Weights of a small contrastive image-text model.
Data: trained on rendered rooms with furniture, 36250 training examples, 21.2 epochs.
Rows from block 10 of the image encoder of a small contrastive image-text model, named by matrix and row number. Rows with one number belong to one channel. Each number is 200 + 20 x the weight over its row's rms, rounded and kept within 0 to 999. All counts start at 0.
After each channel's rows are labels from the 100 images, of 14976, where the channel reaches its highest value: "top examples" is what is common among them. Only what is clearly more common there than usual is listed. The data: rendered rooms with furniture. In brackets: how many of the 100, against the usual share in percent.
# convs0: first 3x3 conv (encoder.blocks.10.convs.0.weight, 112x112x3x3, each kernel summed), inputs 0-111
# convs1: second 3x3 conv (encoder.blocks.10.convs.1.weight, 112x112x3x3, transposed, each kernel summed), outputs 0-111

convs0.34,155,204,194,197,187,203,231,210,208,217,200,224,205,224,256,184,190,196,176,212,220,172,219,214,207,193,226,209,203,174,189,187,182,216,181,220,176,185,209,234,222,199,161,226,204,196,195,217,197,197,214,147,202,160,234,211,197,188,205,212,205,149,190,241,188,200,200,209,181,211,196,216,215,190,234,189,162,158,184,200,185,201,202,214,201,210,194,191,183,206,185,186,192,201,176,182,200,211,183,208,208,227,161,203,214,231,214,208,224,205,173,235
convs1.34,200,201,205,166,181,206,188,169,200,204,177,172,214,206,168,160,193,178,164,221,202,218,215,229,174,200,192,222,206,192,199,188,179,189,167,192,201,183,160,175,196,194,212,180,213,186,224,198,214,195,195,187,168,217,215,197,237,166,159,189,207,163,177,189,181,197,179,199,169,181,243,217,185,196,190,212,147,240,195,239,190,200,199,228,224,196,196,198,223,196,187,202,241,208,206,185,203,211,203,178,197,213,190,181,195,187,193,164,187,181,215,198
top examples: count: one (45 vs 20.1)

convs0.33,200,191,190,216,204,204,230,187,222,207,229,190,210,217,157,232,216,186,223,194,202,229,162,176,208,187,193,190,114,210,183,193,185,167,263,211,208,188,163,182,212,194,179,198,212,207,179,217,206,197,206,195,199,212,188,206,176,226,206,207,209,202,200,228,195,219,204,220,223,199,180,201,209,194,213,172,205,202,193,176,173,201,201,167,209,230,230,187,199,187,206,232,207,191,196,184,206,194,162,209,208,190,204,240,215,193,214,202,208,191,160,220
convs1.33,228,206,210,178,211,192,194,183,204,182,204,180,220,200,189,191,195,178,216,199,239,198,144,181,210,218,188,196,174,179,186,173,190,211,220,217,242,195,195,178,202,199,157,182,209,195,209,207,190,215,224,180,242,244,181,193,163,161,205,188,201,165,198,193,164,203,186,255,201,186,176,218,233,169,173,216,208,182,209,193,190,229,237,224,199,215,192,181,191,209,198,169,191,218,198,186,191,212,204,218,180,188,226,169,199,201,188,196,192,195,188,189
top examples: count: zero (79 vs 19.7); purple walls (27 vs 8.3)

convs0.8,182,196,196,211,183,217,203,205,220,194,154,189,215,196,219,213,175,170,182,236,190,232,199,199,173,199,204,235,170,228,249,173,196,211,211,213,189,180,201,161,201,208,200,187,207,186,207,211,185,209,207,235,208,195,207,190,155,230,179,200,179,195,239,210,212,201,199,201,206,212,154,209,184,181,218,176,252,195,174,149,206,188,208,199,212,189,202,195,198,163,215,193,192,205,188,225,204,206,213,230,209,205,243,200,199,214,211,185,197,230,180,176
convs1.8,217,172,211,172,188,181,181,225,195,185,196,215,184,164,207,183,226,177,214,204,208,234,244,194,227,211,239,215,187,221,191,180,211,209,181,222,197,204,208,197,198,186,182,162,169,211,197,183,201,188,199,166,201,175,171,213,192,232,194,196,241,203,188,192,235,214,208,202,224,216,154,206,233,203,195,197,196,171,181,148,215,201,172,209,191,191,189,209,212,227,211,191,189,253,191,186,207,172,175,212,182,224,193,182,209,201,202,172,189,212,215,175
top examples: robot (35 vs 15.3)

convs0.93,180,230,185,215,220,207,196,187,206,173,232,224,218,186,222,201,166,177,188,163,200,186,185,199,163,232,228,187,206,193,196,205,144,240,211,236,219,225,204,212,173,191,229,183,203,181,191,224,184,223,204,217,227,200,206,189,240,203,201,216,149,153,187,207,185,220,184,196,189,184,203,186,210,226,212,206,217,169,180,183,222,195,184,170,179,223,168,195,206,175,205,226,214,189,199,187,222,189,215,199,198,204,191,208,221,210,227,200,210,208,182,204
convs1.93,197,197,210,209,193,227,191,218,178,220,201,225,229,180,203,197,208,249,204,158,201,164,217,180,138,178,193,247,211,194,187,211,125,191,207,191,191,218,191,187,244,194,172,142,189,203,207,226,208,195,182,199,191,190,206,214,197,224,189,203,167,162,204,194,206,193,217,226,198,190,181,201,204,205,194,216,226,191,177,176,202,205,195,224,203,208,194,233,196,223,207,198,219,209,212,226,185,197,183,184,186,200,185,202,198,187,204,185,191,206,209,175
top examples: lamp (35 vs 15.1)

convs0.31,211,207,268,228,186,214,206,202,194,210,209,209,211,188,194,178,197,187,191,214,212,188,215,189,171,191,176,171,213,214,207,225,186,201,245,192,206,177,220,211,196,198,241,202,195,177,205,197,184,263,199,197,166,213,176,198,161,201,194,201,221,205,203,211,176,205,175,222,177,211,179,193,231,190,237,222,147,224,215,228,185,198,227,199,187,196,224,208,194,226,184,172,226,192,187,189,183,181,194,188,170,192,188,173,203,219,193,183,167,199,212,205
convs1.31,181,211,168,180,185,202,191,216,190,169,179,205,196,191,194,182,197,191,206,217,189,187,156,179,193,200,201,187,171,180,170,180,202,185,176,216,198,215,185,190,205,201,173,186,224,199,160,194,194,176,163,182,208,172,179,189,167,173,170,208,185,201,156,212,189,182,184,161,202,173,190,164,201,182,209,166,180,198,205,189,176,194,180,227,184,210,158,169,192,219,218,196,172,195,186,198,215,220,211,185,193,190,190,173,171,198,165,169,168,238,202,181
top examples: umbrella (60 vs 15.4); lamp (44 vs 15.1); largest object: umbrella (36 vs 6.1)

convs0.60,206,197,172,192,177,209,192,197,203,221,201,232,212,164,228,191,163,189,223,200,200,194,176,207,205,181,211,170,213,211,215,183,209,210,219,196,175,228,234,193,203,176,248,135,210,201,221,222,172,233,222,165,204,208,201,219,176,186,213,220,114,240,170,215,204,196,201,190,194,197,212,198,198,206,199,217,205,152,195,186,208,228,183,203,215,210,202,198,203,204,201,212,205,206,197,194,200,189,179,220,194,201,231,203,199,199,200,214,193,200,179,207
convs1.60,189,173,183,176,206,204,186,190,211,185,212,192,185,179,201,202,197,173,166,204,179,149,180,217,180,177,191,163,208,199,195,170,229,209,189,216,174,218,228,182,227,190,166,137,217,194,223,226,252,193,208,192,203,204,195,196,221,202,185,185,176,194,214,228,185,239,165,205,189,212,229,197,202,191,176,212,194,176,192,193,193,192,212,185,200,182,191,185,194,214,161,212,212,214,199,207,190,230,196,181,162,200,161,164,202,214,195,174,205,218,183,196
top examples: umbrella (54 vs 15.4); lamp (44 vs 15.1); largest object: umbrella (31 vs 6.1)

convs0.51,191,212,201,199,220,220,173,153,210,197,229,231,208,212,199,190,251,225,175,213,206,195,195,191,202,216,209,204,133,199,222,195,206,164,218,211,153,186,196,201,200,189,171,209,203,199,177,201,166,222,194,209,199,179,208,191,180,186,176,195,210,225,219,205,189,220,206,200,209,180,179,195,183,213,176,216,237,190,217,211,219,212,201,168,191,214,207,157,216,168,237,184,209,235,207,181,182,194,242,228,199,194,214,174,205,187,223,206,208,215,174,206
convs1.51,232,183,217,203,220,205,190,191,180,201,234,173,160,199,217,207,208,210,228,198,205,194,168,178,219,171,178,191,179,187,213,190,194,209,218,230,190,175,230,199,180,201,231,193,201,229,219,186,191,251,177,211,198,173,207,206,225,240,247,205,203,200,177,188,184,213,208,228,203,220,216,238,229,185,180,191,225,203,199,169,178,224,190,207,206,229,212,205,209,219,184,193,195,246,154,224,226,182,208,229,204,194,201,210,228,179,197,196,198,215,216,188
top examples: barrel (60 vs 15.2); largest object: barrel (52 vs 9.6)

convs0.89,186,223,203,199,209,201,216,197,198,215,166,170,206,213,222,203,189,181,217,203,182,176,197,173,181,158,181,202,218,194,225,193,203,193,201,222,229,231,170,200,215,180,186,190,179,214,196,201,223,258,217,199,159,216,163,194,201,189,212,200,214,175,214,199,217,197,212,210,191,212,209,184,205,178,190,188,204,187,229,204,210,210,249,240,223,211,216,188,170,225,182,151,223,231,198,194,187,175,160,238,177,202,194,184,184,167,212,216,201,193,206,225
convs1.89,192,185,179,187,251,160,199,192,201,178,189,190,199,243,190,200,224,192,170,217,200,173,190,213,195,198,200,164,225,217,176,174,193,193,195,181,170,167,199,195,194,200,159,204,183,190,189,212,217,159,188,185,187,184,209,201,210,207,175,168,175,210,248,204,187,169,237,203,183,172,195,200,205,184,146,187,183,200,203,212,203,198,181,206,179,208,200,194,229,172,177,233,184,235,195,207,190,187,189,181,186,176,201,207,159,181,187,199,178,176,203,207
top examples: barrel (39 vs 15.2); largest object: barrel (36 vs 9.6)

convs0.7,221,172,188,203,199,199,221,183,201,194,203,200,200,230,187,204,233,237,198,211,192,197,175,192,165,197,202,194,148,191,196,160,218,215,196,211,185,220,201,193,210,213,202,189,193,224,192,210,195,168,179,206,217,214,246,180,241,203,170,206,231,205,212,193,215,221,203,187,192,200,191,182,236,212,179,175,222,208,188,183,163,222,175,164,230,218,178,222,177,168,195,171,217,159,195,186,209,242,218,176,210,215,211,246,208,219,215,189,183,204,193,198
convs1.7,203,211,213,209,211,204,197,209,226,189,172,204,175,214,250,236,161,214,207,226,206,235,225,226,220,205,217,188,184,207,250,219,188,206,190,208,183,243,194,199,210,195,223,187,197,203,206,217,208,210,216,211,191,182,203,177,205,199,187,222,244,205,220,219,238,177,207,198,175,233,216,186,192,237,223,194,198,179,214,229,205,184,183,198,215,231,195,197,209,232,232,218,199,204,220,216,206,197,200,215,187,250,222,220,233,213,211,239,213,225,213,201
top examples: umbrella (49 vs 15.4); table (37 vs 15.5)

convs0.101,193,184,220,225,203,220,223,217,204,237,205,226,197,178,164,203,192,170,226,191,194,214,156,187,211,221,193,195,176,236,185,174,171,224,184,222,169,251,221,193,209,179,172,178,221,227,176,215,183,181,222,197,181,185,214,216,186,224,171,216,184,204,229,185,214,235,229,222,192,211,180,147,204,200,197,215,223,196,206,212,197,206,193,201,220,199,183,172,220,174,206,179,222,172,202,196,216,171,197,215,187,181,170,202,210,196,204,198,217,184,197,222
convs1.101,191,168,199,226,203,209,252,189,216,172,160,210,221,196,192,170,213,217,199,207,184,200,215,235,198,193,216,171,201,243,196,221,218,199,239,202,223,195,182,223,225,221,213,203,165,204,193,202,201,240,197,221,170,206,212,191,186,195,216,206,229,202,203,212,217,184,180,200,174,198,209,176,206,207,211,204,234,202,210,176,197,199,168,199,227,231,221,215,208,183,209,151,216,161,225,202,200,235,197,214,224,224,185,223,186,217,218,222,218,232,186,218
top examples: umbrella (76 vs 15.4); largest object: umbrella (39 vs 6.1)

convs0.68,221,187,201,236,211,197,218,168,201,223,199,228,222,220,188,211,204,235,164,186,200,211,194,213,191,192,199,190,205,218,239,198,174,215,196,209,207,208,223,216,216,175,224,104,180,202,216,215,169,199,203,225,201,191,211,182,171,220,188,190,190,177,201,187,193,193,222,206,227,190,242,168,177,194,172,218,193,214,214,190,192,197,190,199,208,220,208,222,198,182,189,206,203,229,188,227,183,175,215,177,154,179,187,189,203,211,223,192,218,192,181,195
convs1.68,215,207,192,196,191,218,180,170,199,226,232,190,192,193,187,210,181,201,169,191,219,192,209,200,235,172,236,190,232,203,179,182,183,217,206,185,211,217,241,221,181,170,182,115,187,188,187,171,175,224,185,173,177,200,174,216,204,166,170,200,198,219,178,209,200,198,187,199,217,192,222,181,183,168,205,171,198,185,189,229,216,231,179,183,195,201,204,186,220,216,221,217,196,205,187,154,205,210,196,202,183,181,215,203,201,221,223,179,213,198,214,193
top examples: robot (48 vs 15.3); largest object: robot (29 vs 7.7)

convs0.85,195,214,186,192,213,199,223,224,222,197,180,209,183,202,187,223,241,200,211,189,213,220,135,182,183,202,200,166,175,181,178,164,186,201,206,188,207,207,205,177,204,203,168,236,218,209,192,202,219,190,189,211,218,198,211,189,209,193,229,178,190,195,211,196,205,189,169,157,198,218,209,182,206,204,215,159,186,192,175,189,187,193,205,223,219,214,175,211,192,155,230,237,221,204,215,210,214,180,163,256,217,211,223,208,220,185,215,191,197,212,194,244
convs1.85,212,210,172,210,216,204,232,210,198,219,199,207,232,213,191,225,188,193,230,238,213,193,175,232,209,176,188,205,196,222,172,187,208,189,235,220,173,182,189,211,199,213,152,207,218,197,189,193,246,179,204,201,207,208,193,169,211,201,224,193,237,173,195,190,186,198,200,232,173,204,221,228,258,194,185,208,203,206,198,216,185,209,268,211,208,205,213,190,193,205,192,175,182,209,233,214,188,229,197,172,179,192,193,219,181,170,210,237,197,192,202,191
top examples: count: zero (82 vs 19.7)

convs0.39,193,204,192,190,208,198,205,217,207,204,179,196,203,211,262,185,166,192,182,200,175,172,140,211,204,194,183,153,204,200,202,187,196,191,200,202,218,211,220,179,228,202,190,183,198,199,198,209,173,182,182,216,173,230,212,211,246,211,194,214,215,197,172,224,199,179,186,206,220,183,206,195,202,189,217,220,185,199,153,188,216,199,175,223,200,229,161,170,210,219,215,227,222,229,200,191,212,223,223,189,212,218,185,216,187,267,199,200,183,196,180,204
convs1.39,196,216,136,155,205,214,189,187,185,203,197,209,210,177,199,161,180,203,162,198,226,181,211,195,232,219,226,227,265,184,179,223,226,217,192,183,188,219,190,211,224,182,190,232,200,200,195,190,198,194,196,189,185,168,219,196,181,202,156,189,183,217,197,194,211,198,210,187,186,172,207,179,207,190,166,250,187,207,196,181,188,204,187,193,171,205,162,189,217,185,169,176,205,197,196,174,194,195,170,187,176,200,193,194,191,201,206,216,186,197,180,219
top examples: count: one (45 vs 20.1)

convs0.25,194,229,181,219,195,196,196,187,210,195,224,188,202,212,208,212,181,206,191,183,197,199,222,203,201,228,205,219,206,208,221,169,187,236,211,162,186,163,225,192,190,172,209,203,199,245,191,227,214,223,195,211,231,193,202,161,173,180,188,216,177,175,228,200,175,180,243,178,163,195,152,169,191,207,205,221,184,173,183,197,192,216,190,214,207,224,187,200,217,163,193,223,212,175,203,212,160,193,214,199,212,191,212,224,248,177,224,222,213,209,191,216
convs1.25,185,184,189,195,184,231,174,223,204,201,205,215,243,181,216,199,238,201,201,168,205,227,212,202,183,209,213,207,207,204,208,221,223,244,176,193,177,200,193,190,230,213,192,170,200,219,197,200,170,185,196,205,247,214,213,207,186,224,214,198,162,230,190,232,199,192,214,222,253,209,154,234,213,227,221,196,205,181,202,157,199,209,203,196,213,229,237,237,199,182,228,217,212,222,192,201,208,221,202,233,196,181,203,199,198,217,219,177,195,211,203,183
top examples: robot (35 vs 15.3)

convs0.45,187,193,203,179,224,208,213,217,201,211,196,215,210,146,252,169,185,164,163,214,216,190,208,194,191,206,214,196,173,220,238,190,210,183,186,243,217,210,185,226,199,171,205,201,176,195,216,184,194,180,198,220,213,217,218,198,223,231,143,212,148,226,221,182,184,205,181,213,195,192,153,193,209,196,225,218,219,217,198,163,202,192,196,209,195,187,193,229,187,211,197,187,207,235,191,198,201,198,198,197,180,217,177,220,178,222,211,227,183,204,196,191
convs1.45,196,171,163,183,197,206,187,181,177,187,201,199,225,157,216,203,150,176,157,215,194,201,219,166,181,218,230,207,236,190,188,197,195,181,184,179,178,180,216,222,231,191,181,193,196,184,220,199,197,183,213,192,207,221,180,228,200,197,170,203,180,217,169,191,242,199,213,189,202,190,175,190,186,214,149,219,178,199,189,168,205,185,212,215,184,189,147,199,201,212,180,151,192,211,225,195,204,180,197,185,180,222,190,173,188,215,207,189,189,201,211,214
top examples: count: one (42 vs 20.1)

convs0.82,196,245,210,242,207,231,193,187,197,235,221,237,187,192,177,185,163,207,172,213,181,210,211,200,196,226,200,203,222,173,165,180,197,224,189,210,231,207,203,207,191,189,161,193,187,208,198,216,170,184,219,195,201,212,208,214,235,214,233,186,200,189,242,211,190,212,178,188,214,161,200,178,202,183,197,204,183,191,190,227,221,180,156,216,209,200,184,184,210,167,198,175,194,216,186,241,226,167,204,182,207,194,188,179,211,250,202,192,210,191,181,197
convs1.82,168,262,261,185,248,225,223,215,231,250,251,193,200,200,180,193,213,199,204,192,182,187,193,196,193,200,189,209,221,197,192,184,194,207,180,195,190,176,199,205,169,187,196,212,182,176,202,204,197,202,178,172,176,220,190,198,191,199,203,191,200,220,194,201,195,197,174,204,203,140,181,204,208,187,225,197,210,190,201,179,201,208,250,184,187,190,160,220,208,196,202,175,190,187,179,183,189,205,225,185,184,190,156,190,212,195,195,190,214,218,196,216
top examples: window (98 vs 59.7); count: zero (76 vs 19.7)

convs0.46,195,211,210,192,171,230,203,189,197,167,197,216,198,200,195,187,248,212,161,223,211,226,208,209,186,186,209,200,173,201,182,176,197,180,203,202,158,195,168,162,226,178,191,229,188,197,215,196,190,193,218,226,185,215,231,194,150,198,190,190,247,222,218,245,202,202,191,196,204,201,236,187,202,184,248,230,177,204,196,225,169,200,181,210,205,217,215,163,181,203,187,192,218,199,192,202,181,219,196,227,206,209,213,166,220,210,204,203,185,222,163,192
convs1.46,185,189,244,227,198,190,190,182,213,217,200,180,190,199,206,228,218,200,240,197,209,241,215,200,194,193,196,174,226,205,228,218,190,199,215,207,165,192,198,210,196,201,230,214,217,198,174,195,195,213,169,186,221,238,189,214,217,204,245,189,186,201,186,214,226,232,206,177,184,197,209,220,194,200,231,163,227,183,195,203,195,188,230,173,227,192,250,195,221,225,217,178,204,168,188,206,227,188,218,218,212,213,252,214,203,185,201,190,226,245,204,200
top examples: lamp (74 vs 15.1); largest object: lamp (43 vs 6.1); count: two (42 vs 20.9)

convs0.86,226,223,174,197,216,230,194,228,207,194,180,205,189,213,209,216,192,212,142,198,198,229,177,150,183,234,192,207,150,194,204,173,195,204,206,207,218,205,194,190,229,199,191,191,176,203,203,223,186,221,224,232,197,186,203,191,211,217,199,191,216,236,196,207,197,166,211,225,195,188,197,172,180,218,212,202,205,211,192,216,246,214,191,201,213,224,177,200,190,201,197,165,221,209,195,200,195,156,176,220,218,196,205,214,210,125,188,196,213,208,193,170
convs1.86,209,189,201,186,225,188,197,190,207,203,184,184,180,237,226,223,171,220,177,188,210,179,203,181,249,208,183,171,201,209,195,196,195,207,208,197,258,139,204,195,204,208,200,198,158,215,217,202,260,170,214,204,196,161,199,208,207,224,199,198,235,200,224,192,214,164,204,202,182,185,205,168,188,220,181,189,218,208,198,172,198,199,223,209,202,188,204,206,204,183,215,185,194,241,216,186,223,179,200,223,211,173,198,174,188,151,199,186,213,209,189,193
top examples: count: one (44 vs 20.1); arch (43 vs 15); barrel (40 vs 15.2); largest object: barrel (33 vs 9.6)

convs0.69,195,198,172,191,204,244,193,186,211,209,198,181,199,224,227,213,190,207,189,195,195,215,190,190,192,198,187,185,186,194,245,235,162,222,194,184,220,210,195,212,199,200,228,204,196,200,169,192,205,204,209,202,206,183,198,184,197,208,188,214,249,247,192,200,193,196,183,196,210,205,73,221,236,200,219,209,198,224,182,204,215,199,182,184,184,207,200,223,185,198,203,207,199,209,216,190,188,182,195,184,205,180,200,201,209,183,207,219,203,203,177,197
convs1.69,228,196,191,214,179,219,203,189,222,203,216,212,179,209,197,198,202,195,181,207,211,215,208,195,190,203,176,163,208,187,174,205,158,178,206,180,180,217,203,187,212,201,183,281,195,183,158,206,196,227,174,182,204,188,193,178,208,204,188,185,174,187,188,206,207,211,228,218,202,212,110,209,195,206,182,204,188,193,188,143,205,207,238,213,192,182,213,206,175,233,196,184,185,202,193,186,199,211,201,203,189,204,195,184,202,198,189,183,166,190,205,185
top examples: count: one (41 vs 20.1); table (37 vs 15.5)

convs0.97,206,225,170,178,208,247,170,197,207,196,176,204,192,215,186,209,171,201,171,208,180,168,221,211,222,221,187,218,205,201,185,207,245,211,199,218,208,186,186,174,182,208,197,219,193,215,199,213,219,214,235,215,200,187,192,185,163,229,179,161,194,232,211,198,205,187,218,208,174,189,185,206,217,198,243,191,254,216,170,208,191,218,175,223,207,225,180,187,212,170,218,211,252,187,159,182,214,182,195,182,202,182,198,217,189,171,208,197,186,202,192,184
convs1.97,195,216,224,209,178,218,244,228,215,217,193,242,196,214,181,185,245,201,200,203,195,225,198,189,211,208,246,205,218,180,202,224,152,224,221,209,224,193,208,206,198,202,204,225,220,200,228,216,218,183,171,215,214,201,218,207,232,198,205,200,190,222,207,169,230,237,237,233,233,206,198,213,202,174,194,199,186,196,182,225,217,219,201,206,211,187,240,220,203,192,224,202,206,238,214,206,200,178,205,183,204,207,186,183,218,243,191,189,160,172,216,193
top examples: flower (56 vs 15.4); robot (40 vs 15.3); largest object: robot (30 vs 7.7); largest object: flower (29 vs 4.8)

convs0.13,207,160,187,214,188,217,196,221,196,233,186,215,191,182,211,167,184,199,157,192,203,232,172,181,202,207,221,224,164,211,203,192,217,220,218,207,191,210,191,174,204,204,218,184,200,200,225,205,160,225,206,166,190,226,214,208,180,209,154,233,216,210,184,221,198,213,195,216,156,193,204,195,219,206,227,209,224,184,192,190,139,222,163,186,199,231,217,204,192,213,210,206,203,167,192,209,185,205,181,214,209,204,234,189,215,242,197,193,183,195,171,226
convs1.13,181,183,223,200,198,197,224,176,204,169,184,201,203,181,205,192,174,199,204,222,204,205,204,195,191,219,189,197,199,211,198,195,168,180,215,211,205,245,185,210,241,214,227,188,177,158,227,208,211,206,203,197,195,217,191,222,206,216,210,218,176,178,192,240,222,234,178,194,182,162,193,215,174,194,225,192,199,214,176,188,192,208,204,171,219,199,201,177,191,255,141,171,211,155,175,195,199,201,217,183,184,211,213,180,186,209,164,192,195,242,173,210
top examples: umbrella (83 vs 15.4); largest object: umbrella (59 vs 6.1)

convs0.111,176,201,143,188,202,182,176,209,199,199,214,214,198,182,204,199,202,205,182,209,180,148,152,232,192,201,209,192,200,173,191,171,241,208,181,187,243,223,228,198,205,201,195,206,172,174,208,222,256,207,216,218,178,212,223,192,202,227,199,215,205,236,208,219,171,219,215,192,206,203,189,182,229,219,206,214,219,202,169,194,230,208,177,177,193,184,204,220,194,162,206,196,197,227,194,191,236,164,165,198,210,212,189,220,207,192,207,204,179,190,197,207
convs1.111,237,229,215,228,204,238,222,246,195,250,221,235,164,162,175,168,194,192,240,231,211,175,190,203,217,229,182,210,238,163,188,189,212,185,246,179,194,187,213,189,209,214,187,226,200,195,205,228,185,168,203,174,194,191,204,213,203,188,211,193,208,178,214,195,203,196,185,161,181,210,218,190,170,207,210,220,175,208,192,198,171,210,196,210,193,204,216,203,217,220,196,217,177,196,213,222,180,188,182,188,170,172,201,197,191,187,207,190,187,181,193,193
top examples: window (100 vs 59.7); count: zero (89 vs 19.7)

convs0.91,197,177,195,192,191,222,199,191,186,182,195,174,189,198,170,170,211,199,162,208,215,185,210,219,223,236,204,179,167,186,160,175,216,227,242,209,228,189,165,210,221,166,151,215,191,217,204,234,200,217,191,189,171,190,196,234,198,205,166,191,206,205,222,214,207,202,208,220,174,206,202,188,208,203,247,215,194,198,238,216,170,200,209,205,198,219,217,210,182,240,214,203,211,178,207,183,204,209,200,242,216,189,161,179,229,202,209,198,172,193,192,188
convs1.91,182,207,209,197,208,179,220,223,202,230,186,205,205,199,196,197,156,223,236,228,159,167,185,223,175,202,187,180,215,199,184,226,172,203,177,210,212,210,175,177,205,212,246,197,192,232,218,196,169,191,235,215,197,207,211,200,195,196,208,215,190,173,211,196,233,180,211,188,185,143,187,174,204,241,215,173,235,208,208,192,189,189,177,217,197,205,213,190,226,190,192,179,195,172,211,204,229,226,207,193,210,207,232,219,172,218,173,229,213,217,215,221
top examples: count: one (46 vs 20.1); lamp (44 vs 15.1); trophy (44 vs 15.2); largest object: trophy (36 vs 6.9)

convs0.105,209,240,173,239,197,206,177,217,214,201,142,218,180,186,194,214,225,158,189,186,220,203,177,198,207,216,213,189,156,218,200,210,186,198,200,211,167,222,214,190,216,188,212,172,184,215,198,183,222,196,220,221,201,204,225,210,198,186,219,201,195,237,198,203,234,194,198,216,220,196,171,237,203,183,217,195,244,174,207,186,198,170,257,207,205,219,223,184,186,224,188,194,189,190,155,184,198,181,214,194,206,207,175,193,172,174,207,175,185,210,209,192
convs1.105,191,184,232,197,210,183,200,167,206,159,216,176,191,184,170,197,216,218,189,183,186,147,169,198,200,185,177,213,218,204,188,191,219,176,189,213,212,201,229,192,197,229,201,220,211,165,206,210,216,166,189,191,164,164,195,199,232,201,201,226,219,180,211,191,183,194,233,147,193,217,197,193,199,184,201,201,193,229,206,196,216,202,159,194,174,177,184,189,215,173,193,234,212,192,196,216,218,196,165,191,165,192,232,214,179,186,212,232,201,162,185,211
top examples: count: zero (42 vs 19.7)

convs0.59,172,209,168,222,162,222,224,164,220,147,203,211,213,204,155,211,214,204,183,192,209,215,184,202,195,190,195,185,165,239,203,203,219,239,212,227,178,180,202,190,204,185,194,214,195,228,224,191,182,207,237,223,225,205,174,188,198,202,196,180,209,229,244,186,200,210,206,183,193,194,165,213,207,178,213,225,175,196,217,234,193,201,256,179,219,201,203,186,196,181,195,195,195,211,188,171,168,210,184,211,210,200,175,225,196,187,213,192,172,218,217,190
convs1.59,182,196,220,222,191,188,212,213,177,198,202,202,190,211,201,194,194,226,216,183,216,170,207,220,181,209,217,188,236,184,245,221,184,231,182,169,232,219,185,224,190,193,231,222,229,217,181,220,182,184,236,197,190,212,190,191,204,193,227,221,162,220,187,184,228,203,219,201,210,192,245,188,206,162,221,167,200,168,191,197,203,209,151,182,182,212,200,186,228,184,266,216,218,203,214,221,210,188,203,202,228,189,199,187,214,183,216,216,206,203,211,210
top examples: lamp (35 vs 15.1); robot (35 vs 15.3)

convs0.16,186,224,239,200,174,176,176,148,202,181,182,200,212,208,174,201,215,189,218,200,210,185,197,202,215,191,214,212,198,223,208,209,226,235,178,205,255,222,219,211,176,207,192,203,219,188,195,202,183,238,197,193,205,218,175,203,230,205,200,199,186,207,186,172,189,184,201,190,206,217,224,163,192,177,222,172,183,217,177,226,196,215,190,223,199,172,172,220,181,161,210,162,192,224,153,200,222,189,228,195,204,218,172,192,227,242,185,221,201,204,201,187
convs1.16,202,194,266,216,190,213,193,195,195,183,185,199,194,196,186,199,178,178,203,174,208,180,239,190,184,189,195,218,224,185,166,184,178,205,198,182,199,173,200,227,163,185,187,176,201,195,196,197,226,198,199,208,223,224,227,210,160,188,201,187,203,216,195,168,197,208,213,186,227,190,173,217,202,184,207,164,213,172,184,202,189,204,260,197,178,196,222,131,168,187,219,200,193,194,210,205,196,182,202,164,168,170,198,200,221,184,215,195,194,181,203,179
top examples: flower (97 vs 15.4); largest object: flower (69 vs 4.8); count: one (41 vs 20.1); white walls (25 vs 7.7)

convs0.50,209,197,209,200,178,190,230,170,240,215,206,230,229,196,149,223,206,212,221,203,226,207,182,196,211,173,209,199,156,214,197,206,191,191,259,228,153,200,191,168,193,186,166,184,194,199,191,215,185,192,214,172,189,232,196,227,187,177,173,195,193,184,208,215,194,206,194,220,185,190,191,209,194,205,211,197,189,208,196,186,159,202,194,160,217,224,249,182,227,202,208,218,230,168,163,195,204,200,184,198,190,208,223,213,226,208,219,204,192,209,194,220
convs1.50,164,192,195,187,199,218,174,204,211,192,194,207,218,208,145,211,229,189,231,171,181,195,163,176,178,187,199,196,200,175,184,183,187,184,206,206,197,204,194,190,209,187,185,174,205,174,201,202,190,238,192,193,218,248,201,198,160,188,234,195,209,191,201,209,157,177,182,195,194,186,168,236,227,196,190,200,224,173,211,179,187,211,239,186,211,166,191,177,178,216,186,186,180,171,162,180,201,165,175,182,179,187,218,169,197,207,213,195,197,193,170,199
top examples: trophy (63 vs 15.2); largest object: trophy (55 vs 6.9); count: one (44 vs 20.1)

convs0.102,208,182,151,193,210,199,191,219,192,187,211,190,186,190,218,193,202,191,199,214,200,170,198,211,176,194,224,199,209,230,184,198,204,192,196,177,203,186,204,203,192,214,198,192,224,227,211,230,204,220,203,206,215,237,195,231,178,228,201,212,182,188,210,225,210,221,214,156,188,198,152,199,201,201,211,119,239,135,205,202,208,226,165,174,215,221,182,206,187,215,194,236,190,204,195,190,189,182,210,209,204,202,204,209,169,225,195,211,191,213,183,233
convs1.102,185,210,214,204,201,184,212,169,171,174,211,195,182,191,223,196,206,196,189,189,209,228,188,201,185,226,207,229,225,217,240,190,227,179,223,218,206,200,205,198,231,226,186,211,219,210,219,216,223,168,238,193,205,230,206,187,196,238,218,217,216,220,217,198,215,266,207,231,213,192,170,221,217,213,210,203,219,202,185,188,211,187,247,192,186,175,189,213,197,217,186,207,215,184,175,174,159,210,188,194,157,202,223,183,190,208,184,183,197,173,197,159
top examples: count: zero (62 vs 19.7); white walls (27 vs 7.7)